python train.py --arch="unet" --model="segmentation model" --dataset="made-up road signs on poles" --train_examples=122500 --image_size=48 --crop_scale_min=1 --horizontal_flip=false --num_classes=5 --norm="groupnorm" --hidden_act="gelu" --weight_standardization=true --pixel_unshuffle=2 --widths=[64, 128, 256] --blocks_per_level=2 --block="plain" --attention=false --upsampling="transposed_conv" --init="orthogonal" --optimizer="adamw" --learning_rate=0.0023 --beta1=0.9 --beta2=0.95 --eps=1e-08 --max_steps=40000 --batch_size=256 --epochs=83.6 --lr_schedule="cosine" --final_lr_fraction=0 --warmup_steps=2000 --weight_decay=0.02
Rows from block 5, named by matrix and row number. Each number is 128 + 32 x the weight over the matrix's rms, rounded and kept within 0 to 255. All counts start at 0. Numbers have three digits each.
# conv: 3x3 conv (model.mid.1.conv.weight, 256x256x3x3, standardized in use), inputs 247-255, a 3x3 kernel for each
conv.130:181138138191070140167097158076100154145143123119134138160121106108101171066157131135152150088126114061121088108157190150152146144123131086079158120154134063070090137157107156185135106143158157157142154113091113150111167150160129079122114118106
conv.131:089151108131088075117166095100101119116127089150156150126194156130105041126161185106129194102070088147142115107135148108120192109173143212161160123137140142139153178199140177117090042127168123171152149153152113130083131177138112113106172120125
conv.132:098118196112147098175124147123126172121089191149165225158119176171123136120124116184148098135149144148164165160160065118113144076152141126155106154094118131029000169171172169137145157105161160061148150083173139151093046171148124125145140107117
conv.133:149167139099142096148093139172123119123134118176171102122111138067093137178083105116108131200138107164106106098081074156140057157106155150124093164046116113097114161134081171100057145123176145125093125140091127156133101109135127106113129133127
conv.134:138189163186154162190099095119126160112122179108185115132154069066086157089169068096144097177106143129135119130128130139098124138134122130134143184139146171187136124192147134159107123161130130126132101122093069102140150128076152131126146126092
conv.135:092159142133189143188136110128110124147109161098131139122104033101098160079022190116149118074121170084171136160145123079116102101174135108059115137012111144151132015115182107117156133162052134059185161129134144073113124172145131129154153101134
conv.136:063180132156132150136092135097167159168116106193141141133107145149117069137162108153139144159085124172135140133155122112148146146144105039169146165157166145153131162177153141186165080167176174123224000153109126166145140119112141101107142144079
conv.137:132132186145125131082088149117144115140171126149153044167109119147169138180132061100174131119140137075142198081180175146088156140089112152108095097142087167122121157127177188098114163184187141138212123143115148180152153131150131137151141146132
conv.138:146125153111113135139094133099137108168139127206107137118113144119118135150130077155144127068117138072151132136213134148116130118132147137208140149144135076079174113176104101082159078127159065121122085143125133173136134161150156117135109181109
conv.139:133149139147137118134108160152142157138125069103133101169139163069095138078112109148169154133100149158150151136172119092103109135085106175108150186123117160153119174170071084181100147111100065175089121118089083139143135178135155087181174153149
conv.140:128152072081145134103127140102067125160175163129129088130063187065135113161089147173112105140146200208171127104133113074112072190126143147141120158160098084198113098102140167100109180110115134147100098119128134134212143081098135151151160147128
conv.141:189104183133118132139160128185140121123140148064159144148095143141141157110086179144141115129142148205135104123127169085106127132072161086138148154162141170089128130164169160114102179186168173142114077163145140127140131103107105129116140165152
conv.142:123128155116096142184159195121122060148129150090149194108159108146105129143148103132165204170096130160143138149148128138114073134170133167096065130159091105166113146127184120208079135100097097126132080143110089120166124158085103165143164170123
conv.143:104111114192137113194155165184083127109159132115184080131152109173164119171158154134126137134111141159160093116159098130155105169123156112127189148170185131104133127142188184150129151148136149106172129206134098138103162124127135166161194130141
conv.144:172132143166133024187133155111122145119152126172066151124123122188100147093123145120133072161144172041102160091130120121112091096131069076124157160164124119163125142109156098128095175099174093190121148177169119036154152130066169121160141088123
conv.145:097146160151069120099104107136134136184145150129089099153129164125082170108073144181151198137091170187124132137128089079096128138101175145174112162109144109156123131144141122140138169139131050046134176139164071172148112152162111132138142112133
conv.146:187143131110126124155155151133189140170112152140048068146103102154116133202130054128122144152110131156085152065129154165141073112107078093159150170151116150149160107168109189149172075138132100144181133121171156161128119103145121129152151106136
conv.147:113157111120132116150135068169150134136119179156091135156093149126069138179159100162115153167053104181126053097126122106151120117100099153128104115109142182118112118211100138094068186099167131112151183101118152163106133068139103110097139133120
conv.148:125137155071096121156112167151153138101122163161124146103181164129131113122098102183124145145110131153161117169124166085139086154125146173124144164092107119102105118083158174100109150123151154154186147147111108154185130097119105098134148067084
conv.149:132180070161086110184144138145149166131077135164129114122119117112093108080112186160111172135111146155131172132135148094100126215174155091137086129109103183134070101101120175162103202130135094154137137158185152067158136171117149156132124150138
conv.150:138114157175116145153047090133110164117116093159083085152114141132115098131130078140104129103144152130145140126140107105190109077093132061127134148153096135156115057108128091097136134127129106089137104157108181100142132123116063057114162151104
conv.151:124081086134163119147083136083138042089139154154157095197120073144163128101097192148154086145129126173074136186146154143174153070133084065079081123141197136090198167132129120176137197125107126111146106089123201177117100121124161103134097044092
conv.152:154054123150208092156100120083162111108118144109203186032144112083118143090127132084138159174106158083145169158129094144090113152143170115116129142124103136152174106110146132130120164098199121163127109122079139141113067140155091122149132124138
conv.153:085158145159192125139068132170087141117097067118159148126122105159123150105112163114144120196090065167159119169119140130070155120088153127119089105064129131097132158128145148153164146111183174071174129128091059163163164178123156140130153128129
conv.154:154125142142100179144115115155165070124146113079148139133144154140054118135098119133186194118100143118094105204121105137089142175134142144112101149127143145114146165111166091091127108151114163102127111094048122129148141130110153159138149125164
conv.155:130125160137139144142163152139119086136111155092076173105124164102147117129165152140156107164142079092157129120143163160104198117088130093105150108175132086108121195132141076135086130169129087107105103108147115118199164146111126120152154123151
conv.156:120176177138138150134076105108167143173124188136135161125080201179166147187148100130126121112130155159133191148162096106123175081081144133159159123133177111090131155153107105141118129184135115128138112159133108070147152113150134134162132146132
conv.157:139139116150142132121139104084150088179191168164138064112122167144132137154169075084111126147186180140130174127079099128136158107144135122111140116148090099176092124126150132059136107095121081149158183116099165073023129129165160145151139121155
conv.158:107118174119041121166123113136166144161135158069113150135181193127148130133137166113119108176183153204151171160160114178119114145126208148137107134162066158124083167162165128149166129143089132108101123181098158160106181093127178124106115164135
conv.159:169203196072092135196137172147126139143147167113102115110131176184104168161058100103125150150149120113128124185132113127038163137145164159141088057101101191149144106144120132158050093157140078092138104139124195142148136147148135118110102115076
conv.160:221168138159166148119175158144136155151115169153112132141135162130114146119084152122122128160102105174125148131104099092101124128124120167124119142121052195090100148055132142149159180134212151156129169087147162160150111120121105137137106092136
conv.161:111160131154167099122113126138110139158127110150157106160088107105095127138166121183125098113131151135072178185146134121101096192132130072146096102125080135113145138123121163096167170153089174147169145109154175154162129195078136124100065052144
conv.162:118158139185064118134110176123148112089158179109102068167145134166139112074119079142126122122197148117154140141128083061157093134161143114111107118146138141134112024139150125102153131109116151145182111117145121132156136156151126156123113113070
conv.163:138145095101171199074066121136134113166085147155127101118146144104146145121083158172116162136174107153154107133145143136129150152136170114096144134190115196211069070189133075096075114187114098081134108119130138217110165149096137143147146128121
conv.164:086168129142128181121118164151142108088164134121135146093145096134116045144141121145163101117086035182067100140122104144062097080175117153128103126111114153098086144132077131113098139146114168196059168151141078138071130179096114151024171080088
conv.165:123127151138157122166097108151107169052153157185102109158143183145169120148139115161128135147149151138121157130146142107062186101094170126182172082134115110126114145120126147132116143148126157157075118175063161154131096134130078109141098145190
conv.166:131166147171117104215158133106140131129086148092074146087111141087143084172141124120123073088081093156148098120076153123091099110152124107138120090101151087158093156210138120180163140133112158121154177090113128097151115119124108106096111117122
conv.167:125114188190173124148111134172139176145084117107212179152129155107092141129108149120117168138144158161196147152158126135118144105117145157105103152138102124131097118159097129217113109077161076100159121139134126159119150135116094118140164120190
conv.168:190124085133179135205121170155155145139096104115165114132146169123069119154135120183129128141133097145124137139168138117119133141081195113140073095130159146177150145122162173122045106113179093082153078148134122116137174079079133126155140158055
conv.169:110118181131086160172116067140189097130131130123146115147182068127099121093100168089121107089117049127110150175146089095144097198167117077192088092133145092083137133109105115092094101107142138132154055132092150125119168104113165128119171134122
conv.170:173111059108136136174165114168140172102136157139151170126171111115122130128126118165129127132117127159124039091104149078146145151109173167110105148142145187164170118152144125113111159150119124138147139121168175141133177148065150121088155120119
conv.171:087133135153134140188174100128114157158129158152119153096129135135075132181196083178081158166142156157088125120051072130118071146160147128106104119101132160141121081146175201235109177181106120154174142105149145168122151071129100122109166135056
conv.172:032135147171165136129130108117159125109172155102108105078177143160168074162134169137186132164104106077166146146155144137063078109102178087159116163132137095138146142220062139141123132166128106116171149102161102140135149171082178111116173137119
conv.173:133124132126117121163153174156177099140165081123058175117130146129141097135132099153118122160149108066135121148113118101063149137139104074107159094150174108103150134200164157180073106098188174108098113150171195141151137108129124108130154172141
conv.174:130173083163191130185093130152138136104173142102143051168167165163160137125144097128113120140117150079121111093086152165159108148168123121093116176157124164122142101143143108158113060105102134140167157126113182142150153104150157136114147110080
conv.175:132079155106095135155098153198120126140094119123136059150129163162126078125133121132119130132155178159121101188153160105111094134147112193149103107104170177105108174174136153146121108095111085085184181158163161158079136134128170155132153138132
conv.176:149195202123133119117086150113161112148166131051124117154038116163126175143157165194140214135149124101148171114166145097064124130181139092069135136107104156125155146109151129133178100064208081175167096083065109161146138108099127140124200114138
conv.177:181150101097138148192125064157146153148122115165102139175135114091134146113139109099031105115107098162097135129092195121113095111099143173171083078166165125132125132142141148158087110129194095159114086129157139121094145129133111152117169106127
conv.178:164135088143077158174137100168154172118140149103103100152113157101191190127161132156059118122125183172070151100121123145070134181095151106126126107150114146082142126137153089098140100182104120141181149095185095076193115128084149086103125100159
conv.179:104164125124148114122120174113107121075089153131093196166083108133116156136135168143121111161152114128088122150123168067108137128095170126125142119113139144199097110145144092158207130126199098211216182098158111135177092141084146103141156097121
conv.180:126077099155116102153132099156139130107106106216171179173122136117171051134156091073119098076111069110129030121118135090113157110077142165149132078123150174118163147106128142159156138189145130085153134096183056161150128129112085105050143115032
conv.181:164140082150158120165098111125168089130130123088137117155097100127070154105062063140162123135162109125116179147094093133094086130095101163049131169101114177137102117100149123168118130144137123068118135105088133119155085113094102162056152120133
conv.182:149087132153069132096092162053119120099115100162102147142139102177134140164102033126103105174140087147096122096136126157159167123167166092157129074164129104169075139172092150195135129117148174138188127086116154156117124123116159176145149105108
conv.183:142181117100186151121154129182136158140151140107105144157121095165095152140131159101085182088126099168163064055168109133139115145104147105140129163107088187171103135116147096128131103117158153105128174089168133119082141096107148105122129093076
conv.184:121165141147146108108096165105100123082135099126138092168175150089175110127154151144132155097160091161123179151134169166144158106086097055073142117126168126146131130159137132143098141152102136124147163155176111095133107159138134167117128149156
conv.185:144118148180174114198126104171140159170122116167120114136105179113178088096155134140128169143133192164115135199150143114172145124159146111139150140143117096149132153155180098147157141169086159142145123111016138171165084114135102150120166103157
conv.186:156166100099145148145132144122078108177073141116116102124068124148062071105096148122104118130130111137186070125169145125060082060127111092128174116138171128151181099156123178127146172071123177125139165186142166130159088140015130114113134122111
conv.187:179155141139176144109111110054141127118178165111130161168162127115121101161131058123125132121121052203127204175153141133118153133063108142161124095158156130111143144134151126134083188173161136116159118159169120145156101164125096108130157125088
conv.188:097160000110161108158145126154150160093196135193131167187171130175106101092169071174092123128067103088106076122127109082106114139162120094046098096131077120144130148152185146155094104172132129163134124136154190115109115140133136118055096122114
conv.189:078114098116125110164165141182155090093121157111071143133123094142106117079097083123162117145138121156158156114160153119074124118070140138142163113108116123100135050158160090105127139110131164108159112142173120091099142156139152123107157152162
conv.190:141163090147123105109190177149145160177130134092120131114134118132145170075175174157131064155146182137121131106086177067116182135150123165074075117161105148163177176129180131092098099100131155125162166099146133144187142176143117166113183155148
conv.191:107078142112133107092122097152068143109166192111054177131086151069160191098179095157127158179200109153169172137095071179092147153111109150189090105151160165095121157176152146105172147142168159125146084183111179108119134157095106177115144088110
conv.192:109081194133094091189100124041103080131200125085168155103114138101121150138161176103159165085132144145134135121141128088138082159129126136174146138163136115141089075100113141162100115160120154145132061173104104132133158137115127159151167164129
conv.193:091076120142158103163139100135137214055090161103104166126105186120054121142112049115119182109170150137155134146126040126162143098119151121073125105137173136158138126160148106125181135147105091070089161137111183103166127114166141138098160116113
conv.194:149126109146131139184132130098094146128171099133153160068126101132151089086154125122174111181171155177147101097127088130153124144180132103086110106103131106088105110142132095149090135112080116146115138161105118126108179139121137175177146129146
conv.195:110102163154101159090085135174144111144188110180168123131127204124146148158110118135126138086116108120123163110132178166098142101159127145147194153102162175138129021140128173130190109064140098076124108135107098157038106131156140102098143128066
conv.196:120132086094151122116107141145120175097102036110145092171150131135098120179171110174133120112153084151140198136142168154096136137195125169113095112137155104165190162212195136108132137111118136130117151135095099119163179157123133139120127152108
conv.197:135171121152109076172078172107161128136100138128105096133156130132088070108110139147140191173128119126134151103094085138089100171132103129068185094152152098105069127124160182130184108168135119175095062098141107151091096090160134170177164151114
conv.198:131132167122117078114131134139117114131129134140117093115126126070156108139177102113159067152111182170158127149127170164143082117071122106101136150092165138113113124159125122110144165182159135170126131116084149161128181124089167122145216094138
conv.199:233117127179166112118105137161144111135160137058117164148157195182138087180164128156149154150187071128139130096171149090141086123143186126146164177123085192173133170173135155130048130172121108167090178161149154114171134091133139156117145108173
conv.200:123128084170155121157113068151086169050092076113156117143153112140097112153132107177077141138112115143077130142107188135135135144117112111152117089121112140112132114224186159089111150121166147128127077035132126173143117110131102051150168106144
conv.201:147136136174187130072125177101109074047141126140140167150155062110134139092127145195175138148078117147132113183175136156144116185113139145159201182193151099091115130187132124042161140118155169124193108147136108144065122105139156117149121119103
conv.202:147128110135115090137114120116124183145124150129136183216104136149142131114110154083131131178174094167170093123089114111130063161141112079089209107115119199194204168168088159076129148131175135130113114215179143127140135142128163168132103156128
conv.203:145150118122097136140159138135109115125075104129154148137116105134096157092117129160165119159151178179159115077138105170104132134063083156146156157171084151167116157155128142132176150158127071163151118138134183089114133173137164090141130162139